{
  "inner_norm": false,
  "moe_every": 2,
  "patch_size": [2, 2],
  "beta2": 0.95,
  "shampoo_beta": 0.95,
  "steps": 16100,
  "weight_decay": 0.1,
  "adamw_weight_decay_other_params": 0.05
}
Rows from block 3 of a small multi-label image tagger, named by matrix and row number. Rows with one number within an expert belong to one neuron, the router's apart. Each number is 500 + 40 x the weight over its row's rms, rounded and kept within 0 to 999. All counts start at 0. Numbers have three digits each.
After each expert's rows are labels from the 100 images, of 14976, where the router gives the expert most weight on average: "patch colour" is the nearest of a few named colours to the mean colour under the peak. Only what is clearly more common there than usual is listed. The data: rendered landscapes of hills, water and sky.
# router: router (model.blocks.3.mlp.router.weight, 64x128, trained with AdamW), inputs 0-127
# up: expert up (model.blocks.3.mlp.up, 64x128x128), inputs 0-127
# down: expert down (model.blocks.3.mlp.down, 64x128x128, transposed), outputs 0-127

# expert 8
router.8:474566515487502426455445452518535539485527532501440534408522527484559477444498488416450545529481549544577491538491503480541430574458524539429555547412523503563512461520481531511470492480503503552535486470530521567560484513497491435460534513505498459508545542441540464500554534494506482483525441443529541442483485502450548456463485434490571483536505532542531520556561498492484484435443
up.0:492472473520584449502506505449444449514476550513521472443466401495486541487475518426498496525504437494493524516441480513450512521480523507582518452435562441517512513502520479473489545486456473536514567530520478534519475455428479534522499501520499445511457563494505462482556464466479478543477500375441470408488571519518441452411486477437576506500485464463532515462505562515474451537437
down.0:587516453435540528500506497563480451522535521530532538443528559511475500572528525476496461506540472489557493513473488552496481487514513494529480415483564412452477529525516518459524579494484537393554519483469475467518569454525464569509465500467461506488468409596494564519504519540467527505515533523467481498494440484549510537501509447450468523463565550526514539541440419454453437471478
up.1:493454397500484509517534559450530451517521553549407548518501510504490580509523484486462466539512465496519471498418485519565536524527571510539517456540480526490494519545398520432602588538522569500462508497524433535531490517463561523460485479449480451475474484504466551434499491496588474535527464459445457442487490502410479514450490475514528465465507502510487463447480545509456483513454
down.1:562457477483534468517538469517524481477466509467493538555485494546544524551534515435485483482461547505474458480547468478526541499484551487441468504492541532529520455482555518502521505508581583408485480538482610487439554493517497469529512517452551564536470507500487508464591507571570547457504516537423538467429463478566472470488535518462436504543545515563482500509554524404445473462444
up.2:589537431453494570467513489500535487584524509463545515527523452473475566464522500512528496539538457440543457535454528508529524499548472540444495521436463498484508516541463514469574452451573536505578500470518494472497530478522442476458470482494436542540433530444483531411444511437514504578476459479418484497473532514441588531462512547512491493530522398485507501525487558476531507469456
down.2:457440507497536567496593425473526472425508474399470498500486444514534481575545472438490557506499505585505422471525522548460528541506519473522578507506477598577519511478569499432497465517496491505456470497451494601488520497562500469503500583487539431490511486496472484459526485501457462468587499486473505481457539428577501479477530458510452459509506540511508484472450503477501468485512
up.3:540523463484438541565533524497486513563554496486459503535477544499581508463480453451543509454496551527483548483490523610461529470491458520517497407533503420474518449479543461485440527449478440514520531424480510513478509476565507463500451483554567505496466462464497482513493496521462456446493491504462508551487444461472427524481510583578519466531576449480530579427461561448509467463523
down.3:544485483432547544485553468495526519397657504529538533504491493518533458508518475475499530514562477574530593462539477494598452533483589507509532420463465465591503532567538442512482493472498488499468520521597505474523472511539466537504518517472507473466523553532516519506513531477502480546511504502548451560467498499505494510435487533511493564543492523529539504478566468463454547460466
up.4:455475462524498497511498488468491515504489504523533534520470495505481471538550529528547545441560513457529436551449511506505529495537435543520530585602586529453488492517573548474556459468521534500466541490510463587544498533466451553556476484522477459456480446445547491506480499525532503512605522513476410609457539469592469481469464503470474460559458520521580480460488472475482511479492
down.4:491511505470478404526552434484485495486436499472511564516438490464500536483470490498593508553539524441533509569527458582455510503473528469450489517488575485524543426492475462556456513468577553568523474447498499498468524452551480558478477568485538545442478561474492517504427488520508513571512500473486548522494515571442511491482517404469509523452555569508428546435488484466526516502534
patch colour: white

# expert 21
router.21:522557479452443558567533553520516433468516456514561508523472533484458487535466478575447446480442503457495509452537477468447544532466483552524491456556505490444513464478527463548481497566435583448502573542511477478467472535475488556551494462451483507417442486536539518449562477481524514503523559544473495545546542531521431523502479578499516503502560437486443539461454557554450533501541
up.2:539539540468496482548507534477539573521493476515543461537530491520508479480487577577440515473526510508470463530477471523470506453493498508494429460475511493557514574458505502552430526582533527481432554454518580556515557566544444506543518579508501530498448495575555512401583481522511482503470490505527495453579500455541448417479548497527524546476496481481428544521452537503459521466537
down.2:528476544544479496539548536449506517502493530480556476469514523512568499398534514489474509486526569503516548574550476512432518428462518463548557495546483461516418445480525468562527517386465500525473465504527481452500408495466455520600511445490483518500496492496521487485481386477542402509452532489525468515508505502537581538480498514503513460491529531485460499468396491520489557472518
up.3:442459457504474556403533521475535514527513564471503451544472515480563463499502499479562443469484434546517472522489509519512531555495470477541413457552590573495533489436414519479545475546524472480486519470541517531528535411510592540536518539505515462537523502451502557480592468482492508523442498512511426454477510483439500567472487479436526506479505485591426480534487505514532460488482
down.3:494489537573407497472526479470555477503528563464470498428509517448471481409496477470520556576482502527418511513445469483477540475539553504557530496554487506603494539479540504474509463578541490574465503495432493536524428497492550456465506521497491463532431526499545502490515540540521544464467487509516424492444448456494499479527455458499499508532586468523494479472514446415581454506435
up.4:464510463426411451560517497526569540488485514528576437474529549533519488510493573473480529478517461538462501594501506498581555475577485532492493468527547555438559569486487497420568487491502481465522481520557497514456510478533483549459447524529461421530534451451479521520514505549501512449473448461536534562451487484442499465511503500486502493499560500535483484442461461457399446530448
down.4:536458511500519471451508537510516435525500529543450466547567501539539552528521488528492564498457478500525510488476539496418425458520494503476473464489531577475529496494450434471516483466497477509495484491544499547505522562526529436536509403492428467456474521502496508339408471510509499464519560471519495524505530478455564470396503480515511576536561523528522512568543502520585496508466
up.5:556449638501502529499484482545486515474550569497521477539491489463549514552513575538510491448521528476533535459515487480463463506485474499497587510484468518482561529460519448537428602504551522500507477515479522576571499516511518561607490457500532574565489489500488536473495451528505524466489516451489494559609421542513499476456480502477486536539467457524479498451499461481424472443511
down.5:465478451525491452563475464552561454511498477515522518384409518558532503519548485522492459453552498515612488566487542487562487540485497495558554472485406443557432472502520528556512562468497523529496509513484514503491399478543493540563577499570527499503493504537455493540494510486477460534523526474525487461497540471497531536499510489484430445494513578470435464463495504452439481455451
up.6:444499500517545534480467564508516463487511489436497501501589534548561504496487459519507511432506499529522536470539470461493531565440510465482463467458502507553460456485534464478569575469464448548520540527560477460478565516488498602473492394452515532500600456499565524596490451437441537528519467560523483453494505527472461509529503572495480547515526522522478578475475554508561515522519
down.6:481481468502560475437471499526456578475508530496559564478493475514502492452470537479495450490577519511528549484473554550499503542556420464501535535445489446521463507468436550499592534629481504522501482440474443520493571496476500461450495428509482515508504576486472534537549554516465463610523461504478516463494521515502426530460503501521455616530494475505576510529471486524524475506496
patch colour: black

# expert 16
router.16:431546540472486463523456541530548479479564520557454586495534552554450459485517537466494456516456525490536485450447462511553478506435552482567497516491464516488537509501458491547445518520450468430457493538459529509490445530461423456538488554552532527450454530508566586506485487506460525463497500482518498475478462482502558549565457470516487454496461442434469470437478575567425535551450
up.2:481491500497486490471429511567510487502533554545508517511370409426540407468465433498429475573506495477475521548558506524502481482489432587482429522493495470499543472513524539511462511549529488579462493511546513437523500534529546442505486507491494453544511519433496454498526553545431549467566494505476495495482461501408402547509458512500481486496520498531516487543418454489517498512489
down.2:556559508500501589464480535549504517593517476478453460520493455551525488472496470475455419514488504568445539528533515478524463528535482501506508561512518539521514507465463549494506510508549512481444552421476417533539467506520452588472521512519508419474555526503540517609465480538547520468447484488546510411496465501567492560489576490463506509561427482484420481437489533504513470494554
up.3:453435517511477525523454513436534437460549398488493564529524526448465438547503518395514499422483439486486505429447508499495510552482479492495474433464539463449522561517531470444537488528523548543455482474574565464589493444508507551403554541504476482503465496488508520479483529540529474488556502510510485443503533503480497503528501512462469494434512506551544501472537542534533477620520
down.3:504458473522523473512533575518488495543529522499515518485512547476459525494488627476484466541422470437448470484490510459583522431527504525483539447601467432459477444514473534490520494588557463532505503554458502431484539494491441446521494491487497447470511541472466548552477478555515461549419512536524510517545482517542531527568568527533460529481604507499453495508416520494553507519492
up.4:521484595533483517404517509535503511456478489567501499521580528477540542488520508519586436462547501564499463559428408472551516403488428477481539456536490477531473492521474426467477527438526466488486512522495463486528456438502551523548506495471488565539473429487530471576518472455478562487523473485494464482509472454529466435441494478506472513411473524500462475492480599488491490545512
down.4:558497491493498485462572509519512459508498461544463461529502528537534595459526429540513501468503496463452509554480478515415487481603444487469438418464499531466472526486488500472516455433516425465460551474530480500477453534559524473562456460426462477505550489466549504527482532402462564490466472430539501511489480442555529460512526514599450560533500495539473495451560451475478488488483
up.5:490548563451637535509479549472513483435489459498480569492527472449550537504479532537519556440543512464518514453509483481468504532600568538507505476541503525510486471536480489559526535507481480509493485430435437531514525457479516495613454554450539539484477430563454503502526480530447510494423549497495498528496558468488516459487499492572491531510493522574449513529506485485446396455511
down.5:473462532495523523547436502456546446508420549496479482515494473550404519436490509535468503433440516546469546490568498495495398450488529485507461508468468487464565535491492451513511492528528526498564471468536402479520476455590449534462481469482484509559438539452557543478451515533437542519475504466566555498534438478460520527510546434460491513491509511468550475441460522500474496514604
up.6:501550518402479519540502563497557516472526487507511471442552544507497476496585535503464495479573525508503469497439495568523568431491495509486482475577554580482512510510549511496499486479474511570538489435510425517527449572449493551511462422514487528584534441465486531497455494502524410507510506509448473449529444504442521484493558538524546549511453529570519489458438573527469441499535
down.6:518567495541492483496470478513600475517522462476589526460533520533480506484503513457579493515576499556504593558512480485492523502507439454472464497421480447482560461540492448436462542469507465420507422502468450536504428459541504486512422474513538500451490529479519429508478456515517411507494449506535476506518499456455550524428526492537492439553583466524450489435515538475495512453535
patch colour: white

# expert 2
router.2:453539497475562436439459530530552499432543494545517490450487517520490448513525527437496495523553548467494502561500438526537460513473558472483506532466504524509555462541443522482429514472475434416521482541442449545494472529505498451503528487554548546534516572559544478443518449416460556460516452483548515466460484512423489507582463419560478460489492562516543450509551486547522532512452
up.0:528472515491435518471535576458483503482444581529482466519556524468481533517566468521525510526473508459562502468489484593454360527394475515459512510467516451499480516508504462563491488484494533526549544515502513467478453477489553507509465482465472505499529572577492450569518505423556483453548510502481451522462517570572522462512489478444421508497508480468474454543533567526429478474450
down.0:515519515558488511522465438482475524485477476489471469542508557498495500578518491524467517497526487524522589498575460447470550484486592554447474487519532506512493520532532497536410483446532533556491490507523495512432502519500500453482549639598480570478539453440481430463545543484478464472475516522517458498493519441532465490526459448532514507447480552576402489534548508501534451482432
up.1:469538506487486389486459487448513455476563524477563480553524558440487479426548540581467476497572443490516490540504505492445510464466495539525461448478471458451478568500560610484519492478521431474494451496476497457478506557544551542550471520483477479575541459501459489437519527483520536413500418514439464502538443518506532451479524497535528505447521572480561541472490508524444486481500
down.1:491496449487474591486513538538450400492486513481492519516560491465480519495534381474525484486565520570513532500457477478462514469453573472488478501462557465508506526421542555513425579571492477420408461516421539447512500519529495497472493458487494479485545545473544479495463550557491498502572498545462496475486501554511453545517458454457490491404465493489497565531485477467508468538450
up.2:524573540501495553528568460555491601539488518519513492518511531534517543441468515418502450494560544534431445519531493464540541519531519526483463458507454507509529523493469465469434570525526468527415513540410457412394450549511536558586490462507494556544500505505514398526497512485466479490507534481508515525573500478465458493512555508513466506500541560463438515516445520530490471499492
down.2:536441508530570521574497457519443490519497453502484475532493500526500510471530492508537504539524448425591483472489511511482586501480469432535550480491472516412504449503556569486543531531500480498453444511472459486451465481532439500443589429601504550489514506544445541582518445545540478520480476503565488463446510541467458547507476471445451485503453527495493530567540526516467466507590
up.3:514483499491486507520579510555602467476430464610482512490490499566419504431417497511492460539577488458511505529453426492442539531476559494583502495545480495454514528504526473512495481499540450503570482495479526465478530492492565452542441459535471490496493472503539511557498500539502512467509524462517519576493477521503501445495530518447585498597492477511468459514473575585525481418525
down.3:517516506566547495424355529490464515501462542506519507527461523502493498508521477552537480498506474543441542542462456486586433568478449531519535486505471521493520458495446467505528530439492541437550476482543477540516483521541574491509493486493500546570453462570447471427542464536490481467503455494514546509463505620491437530494505522522449514428485565544555454489521449519482553444495
up.4:456504494523484506503549461441547440471505512471457463537523540523441536514474557540450557501469509528512535464507454516493452541522494529524545494526477501537498490531580544428531532431480546524519477494451547557453483548388532443460470524483525436502523535515532496521493503494491464525481442484471453517456470514461561590505469551524463487551509435444606364471427495485537503479485
down.4:543444433542484527463416489583497484510502468514518520546407514524480603476532494561512529562505478547502546531486434493499435527491555509479470536497473499422527445471507551503521542488488532555534487500526551548606544539519566495469381477524542489520480468510514481485521543457520501471498478492544604505534449532437521467504496523496470520503543460498525559477476431507445555474457
patch colour: grey

# expert 35
router.35:465530515477493510530435558558527459483553519537480557440520524545455441502528536486506459544511516465561487472445486434540517523444538482555525534464475531483512457442481599575478487539442463458481531538476461545532460543456425488544478540540506508486441556473556492487546463498469486454553493465552528449421468465465545539534467452543530428485485409438564461459488525538490530518480
up.0:471491484529501480413440488501466499578480526432536491487465496532488532524571533541441492568478506470504445473542493477596497452489490482563512587468504429487469562541495625467525461481536553438527505460500573524545491439520535523422518523441512481520534495440511458486594482462488478535509577523488529535485519488555482538456481451445527503457513453539528529521566511481529474510465
down.0:471503478527427553472486534461496429447501536527491471515459501532472490423568473493575520572423518468514475491527553504510463542448500530447497528510418513566514477589509481470530496551489520453485530476523518474540528531527475491490555514479549512487474556573545610601439542449525449530486527456497442462489518503449509465514489550457581445522479436503503457437509468510526430510497
up.1:516538460511496488544421483509517529534529418479474554470468521464516430487446539526481520552465438502496510507451497450534471591516468523532577496481480515483520482517536558555580497570543472560429508445469473543518506525517440499434496526497439493527415540477426534495529552526447534489400513489495463518458522484461484451433476495535544475501529406472491490446437521433495506435496
down.1:559466452474410451468490505581457455519515441525465463557516500520532530449494519435441551529489493499547469512477457434514452492550455446527435443577453518477483529505494518505520483566521464441541559469507462427475539552403533491506482420533508431488525530530517520514480507523522528424506489492547516488411444432468460534520469481516507513491565490502466527554437534494492525420519
up.2:550456461434524511511546508515469425535511504392569530561508524519463460520503520530535487489517430518480564441555520452512492498453525513507536447552534515435432530460548484486499563487449510488577513533520469558494537546452556531491515488446442489449483423576477462492419552509477565497505459470566461510499502508495524478585504516475475525435555475500468421501460553501474465523552
down.2:508470438498511496539490476457532510570527535562498481467545555484510499546503518513488421529504547508447542506570527493488526507492419489498464479481555530528483476479410517531432451466499525522430538469532458464457490491476465479489466457620449480460564535507509526500482483531418496383488404444485481481514478520490443469565476539491537602518436538533484501481504498474546487571456
up.3:515491487508506495492518487473601522516551538524439431526509480500534551491523505501441520501605551501517489530478546505537514493498569470464514572508521493520580516524563495487492542464454413522485526552493428535497512444399476542516587534458470479507491463452442528351455538461504513500472507507526553473510499430495490477528565529525486480506484521583486550543477567493492465548494
down.3:478545505576483451470507510522542555509514508509491486520506529498433510545521505462543549509559525531482563553501536457477467469608523519467510530517576631515487489497566528471459419542535498520476520504455506528470493496506513515521505474545386480395478480521492510464581529488508548517516444557497521519467418472511481414570479442548461531544521516509446564513546488518543467493502
up.4:520540417505446521466537519450520537494483526498558427484548527518515454550468518493547547574508464556470443449466524554471537468493434531452580495607469504504518465412459515454555527533469454523538432477468469531542490532546492479553442487549461565505480481545460448503480564503499420538413487477530512467563466483495568503471525462510495494497467477475521504461522456502558559520460
down.4:540476511549478468437501514539526491514468471476517477535517526507530558534494586528488553597506495458459514511497552462515473485484494453516499514467538472502447533496450529490414474471520482495447415554423470476462417525457527423475447504509497506465484537519571614493449504454516512488489495498503385508479593471525464568451514489472488433489469522539459484460602504439465517498502
patch colour: grey

# expert 22
router.22:470565543480485545549457528494517481459521478532480499487515528530463463498536504451557455506440524465566477444505455504526545499460567454568535525512500487449515504484445533569458467547451460467411476574437472450504446555477448469572472517573505445438463527534549549478544506474458492477512523518536557468497444476506569543561467471463488473444490439416490459440496523546503556527454
up.2:483450586474451418493446588519496565505467515532435493499515474557422434484581490456421555500478516522544519455467453466556528496522532508498500573517523532500443506496472501506571453472441456500526518534528434501512534459497488491549512555488523551543475416416485445523527547514431453508521572521497515562446555489487498414504471473456489513447479554465496480528500503537520518540502
down.2:505485504501503486506425570495479556526413570515492460523486520512507397457549528466526460478559575434565536558495556540502514439522555495582529505487430573515554500494506518480526496490557563449485538470514505500489448465461502479507513485506550555571492506562516472494535536481473515525423546495413504524557504473500519533436458535456530472503499417497561492496496497497509600479568
up.3:508486537532528535437490451445555488491535502501482475505511522494535437498511558502474602532545471470443460558579489505481485498466570495463466445507518454446482472448504480511546508499586426452428460514519502519500519505505524532471523523543476376457531532490557533497556486561486501577473539466541513417461453488446512500568531497456458551525607533552513459476541518535481502466468
down.3:490486550519519525547592579537488550525509479518459512531579485425491468528496480448569489471506480483547448518469465516459536447466494415538471487487517553423439560520496505514555510523513540471451515468396441466422511510545462470503453510484524494573520595512503464499536495518521472466478557559500494478467559542545517558503507457497497565446500574520462489472527432440483449543513
up.4:503563424497450514473481555458524508459491443489519557514479522494588520506581446483548446485499545490493557429442431556502526490492561494529430496477545451454478526557423465527490441516524537489475486467462511401490494464548489542493541528477476482463493515532468485480574567441516541490473539542459490558546525451481539509554465548515543540483530538443500456458496538441486532593466
down.4:498526508491554445513455421542493531494493551521491486524537502432452501498454554417488412458433434548453511498543551620548512511470477537532567490524540510506543495502481554512516471491501501551481445518474474501452485459547487493486508526459539515420435550484518567530501538552461487520579536539500585500477423531446544522518469460459469461488540479504525561518506416494534565466492
up.5:476404497459511538493489514427438467471450500475470454579482517520527474533535474462543442437513507545472505471479595526483492507503485449641437513512569513555535511499412493495496512459440397517491473450483490508505442512544558528561533477496525538502419545528516484496443500478490531484593462522495548542506439523519444531473533528488517443495491469536519490490486484448518516493571
down.5:520589493516548471490508492487503534512547567470468508591445438485528533492569521517456507473465522527509494545573478512499507446518509506496540523508554428460483473571521497460538458475513482528525511504508493508539463486483554470501559454456533525510526503508501460472460426497426546515546432499418537576603500461483419456551576440535418495541433427506507457496568499501497449507481
up.6:515550547491546535554492412498415494608460436424467539516537513456508523480466515470539508530522497464397495533456521535483511446501511492523480477526406486459555494424546477440515439458520510528477489444513492475481485489529461470493473542567533481508498547436508514548526498440581533500499513466547506514513453482561572452474495510474530517536536597500487571453560456522496465449501
down.6:481485497504509404377466505468502396537468510481549481462533554453511439520476508529471492501504497497536477521547440501402489425473541537517540530504549507484494501560460497506547540508480526571536538497528554411514513496547460460464432517543549562443464477529545507485470526515418492560419455461501516541523526501502620477513542533478514535513465502513453511501537506478522511520434
patch colour: grey

# expert 57
router.57:510478500458483506467543561507463523499533496512524539571493518450499463492558516512560566450506450518518488432555548487454547507518526486544482491494525522544524573502537476542545462516591573554547513526443596543482543466461448526549463545461474489564471505527502551541553509566544453526520598496445524514516511433584525521535469502461465510449525469513439520458567512541493435563506
up.2:455495476581526517528483522496528416524507534574512440505437548541490462478460530506582492487483515507464521549439524504572509513497489434559458510500553506545501561555514475485567445432561544508440529542417496467507503503578519515460509528487482485473540521454501521478542492528497501436545515560412464554545555519508494520497547563454534529485466480480546444497459485615577501516528
down.2:478503487465509560489446525495448583512531476483552468460499465522512570491484487496475587456515456425441499529488530452511525465502391513466435467573539521404436478553491468480530533439502497532509564559571461475510489523458497543507555561454534525474457511471500506518417502460437475507537539570482507501460535582523528535497501509482490490510495474410510449564470448473526509559532
up.3:487501540525488533439417474483540501535473474486451427474415412480536523488545528559508515463462488487467542495527466523468495492519608608475426463422524523466518526465424446405501494549433513487493497463502506520503458467549493484500440501422513528468461463478480455482483491445570463575505556506534462516529485451473483467387536527491496505483503493505455531523537480483494502441492
down.3:528510426575543478540580555528495458537437504493499442534514512501479522483495564461533498466489495509516517476513481497453558501517475466507512461482504460503448496469550402519423473564510478539478523504564532558498517524497535551572492480414512549476431528479506518538545358495520470518419482463584495532477429483484485528554473455462462512467496499426448519550467544569528505502505
up.4:427482517524549461622514432468429493469519526469499535502540539497415533515467474481477525517529462571550559407438567501482471535490443441497469449498515518445508605511504485489492485529579470548516505548508567494487532513506465467480456579450531530520491477588515488518532551560499519522501503487543513522507552540497549524432546536435521513448506530514502523517479511549509521541421
down.4:537479516572563503460507531526514502500551538526504533543500486580490431520391490505510519535503505538562519622482466483533426471449527522586510545519463469502500514474505500530516558527513502493478505474508494422498459508565506559453462506468592495499573494540491502563497558532504497496438547502500481534457439513492486469567535522384468590481424473482512449494523479522487511486435
up.5:496481532496507506489571500573515577477501479426516490500557534516474523498501493495515546531445477523497480421475523509464475429460558464525410551514502468420461513529561557593507485548479467445501491507496503503444503517515488496533521502462413479470514513556508502544546483469528564447472539511520521515572503505476559532520473507452573507457467500497415498428528598408540462592509
down.5:475569549508465485506506474504493553497426464445459536488492509520523474511559450505492509447545485448583493472494535496548538511536454494560609535440553516464499565544515520472537526469578497513485496511479572484617553517533454499444580440477495519534496495552486454509525489535514546542489571507508461509524525456561416572537474503561528545478534513463465491527473500518499540401520
up.6:530517466451437584496516491471498395472495568470472538519506443505513525528473531456510421553503521507458486455451505438522547467496513549478548452497529523489516560553529490513536565460463419510507535453568451498424494491514530535463489505496493482515451507608512460477530451471484440537457491459550498490555499492563458480452508496470463483461409508521479425413502535426456454460491
down.6:505449616471545459504504481477431490478523512510514479511512492424539486487564381521513479439458436521499510514498488488473513468451459438520468549483457503481533562483512526481447520495496451508510474527501540510594553505508550424503518514502458498518499430574490542569483523515537506475523493471572542449513441507535430531553476558458568459503533541538457512570509506513432542471596
patch colour: black

# expert 15
router.15:441434523531556449476453510509479526471438512524467566546593529585468460517559514451472552580508448518522507441488533487477458503443547519507486523467541513499462496516558531510558497539562557528532534508471555495526521521491503475460546547474490527563546492480532501503559533553515455508427555534547517556506572457557538503464433505469564547425455476520438522480534437521468440533482
up.0:521439426545519514554533534456499543500491478522589483474548451534535463537424553526533482522525479445519522478501479506530445457497481493481421547495452551451539464499512513546505588556400543460496561512522510483484528520549531559509535515517475582558483491540389519475491495492543510527458556517506494483431485515459447436505445539503467436471481497544464565474513466466408470524520
down.0:545513540458453526525564458534456525519497547562453424538461527469568531470485468532444576413473505591492502467473519487517538498496506611489573515547508491443546503513467462478445503547461415439488494538503460498512474454490530420451486473494507513481499480537505479514515512519561504490518538529490559518547561500448494520535418433451561483578496432462485498473510532483473502585516
up.1:480485537485453523491552441462428533530462536439558558460521507443544539455510537426489610514503524561442559530489512496547457553507516460579499482446497457431445563452419477479517563471549487480480492473474535476504445520498526491478519555543509494550453429500462521502494469520548446491456529478487487529475503484497449438428461535432553501428478511519513542515447551528445448503501
down.1:426560504512476496472450497452465546429584488509488465447469507517563509524507504468482437436472546435555482512598453488505509516478521577486491505464472503532430570528554525495540524536480524512516519525508548541511467474501522497458469490454570597522526536536522442522492497500351456486516498503524572568555520522470494598509525519530506433503489504569481474496488528521541478462515
up.2:557477502463490519549449582519467411507461477478495498482579448452551586531570527546522521422464513450599505434509470471561526484521571518491499489546555502517482546509469547429573541531524513497393511561479472491471460483552550500530454490499491505502490509511529445498515466475544482513515486508559455466464461446569433505528558500499528481453579520464534498488496489479566454523504
down.2:494521472538545499516555493555472511412486535484596518434486505484422456402505467435483479588505519484526529548437449468511520462445430522499466535408501475527508451478557517563421520566498417469515457521514542469528583491539542460465526495558486546498495474508508492507455565543490509535474439498498520490489483489466465444508518518470466554454434503447500453454498491527461474545552
up.3:419513505417518493506597523524474431456448488520454538516562564510552505488448517492493520533512479473497503508401550427418557493447525497466467496572520477519503514453515428454485475501543521513523434527496513551504523540444547474497487377476494540437500546491478542503512453499527463462480454538531508504508528456534472562524507504567537516520456490551479564490523538500516559610500
down.3:531558404445520482544420460515528468488487535535554548524495508473430524499457446478537447565506514414456477470476492440545427560525491520449541500482563526518482442541522545483447510487463501474461441494571450446454538551503530460442529551458504482503488505524415432571546545517533534492578485447562468511476554550485536520466511538476528468440450470471495538485508469529514507515522
up.4:508537450517476463536578483490505468519545492524451507474540478498482483499441479520536512520534502513573505475484447480590486547518493461504566484507471511479486479486530475598409491534530511471509485524519577507536526512466539525551553471460476548458549487552479585466533512465483452568512545523515528617550430462509506520532588499438458528575515530563489550513401482531525464533560
down.4:452452529550461511487502446498470509523489399539470433489489488482503442524508421536495476487506485532535586479623541458479478485452515515519488508474532535468476531473439552487481549506517485476505466531618500443516509534492541455460455478488537542506446593503439539505528501480476439532482539537515489419494489504537538494498517421553498473458564489448426520490473550541417475568508
patch colour: grey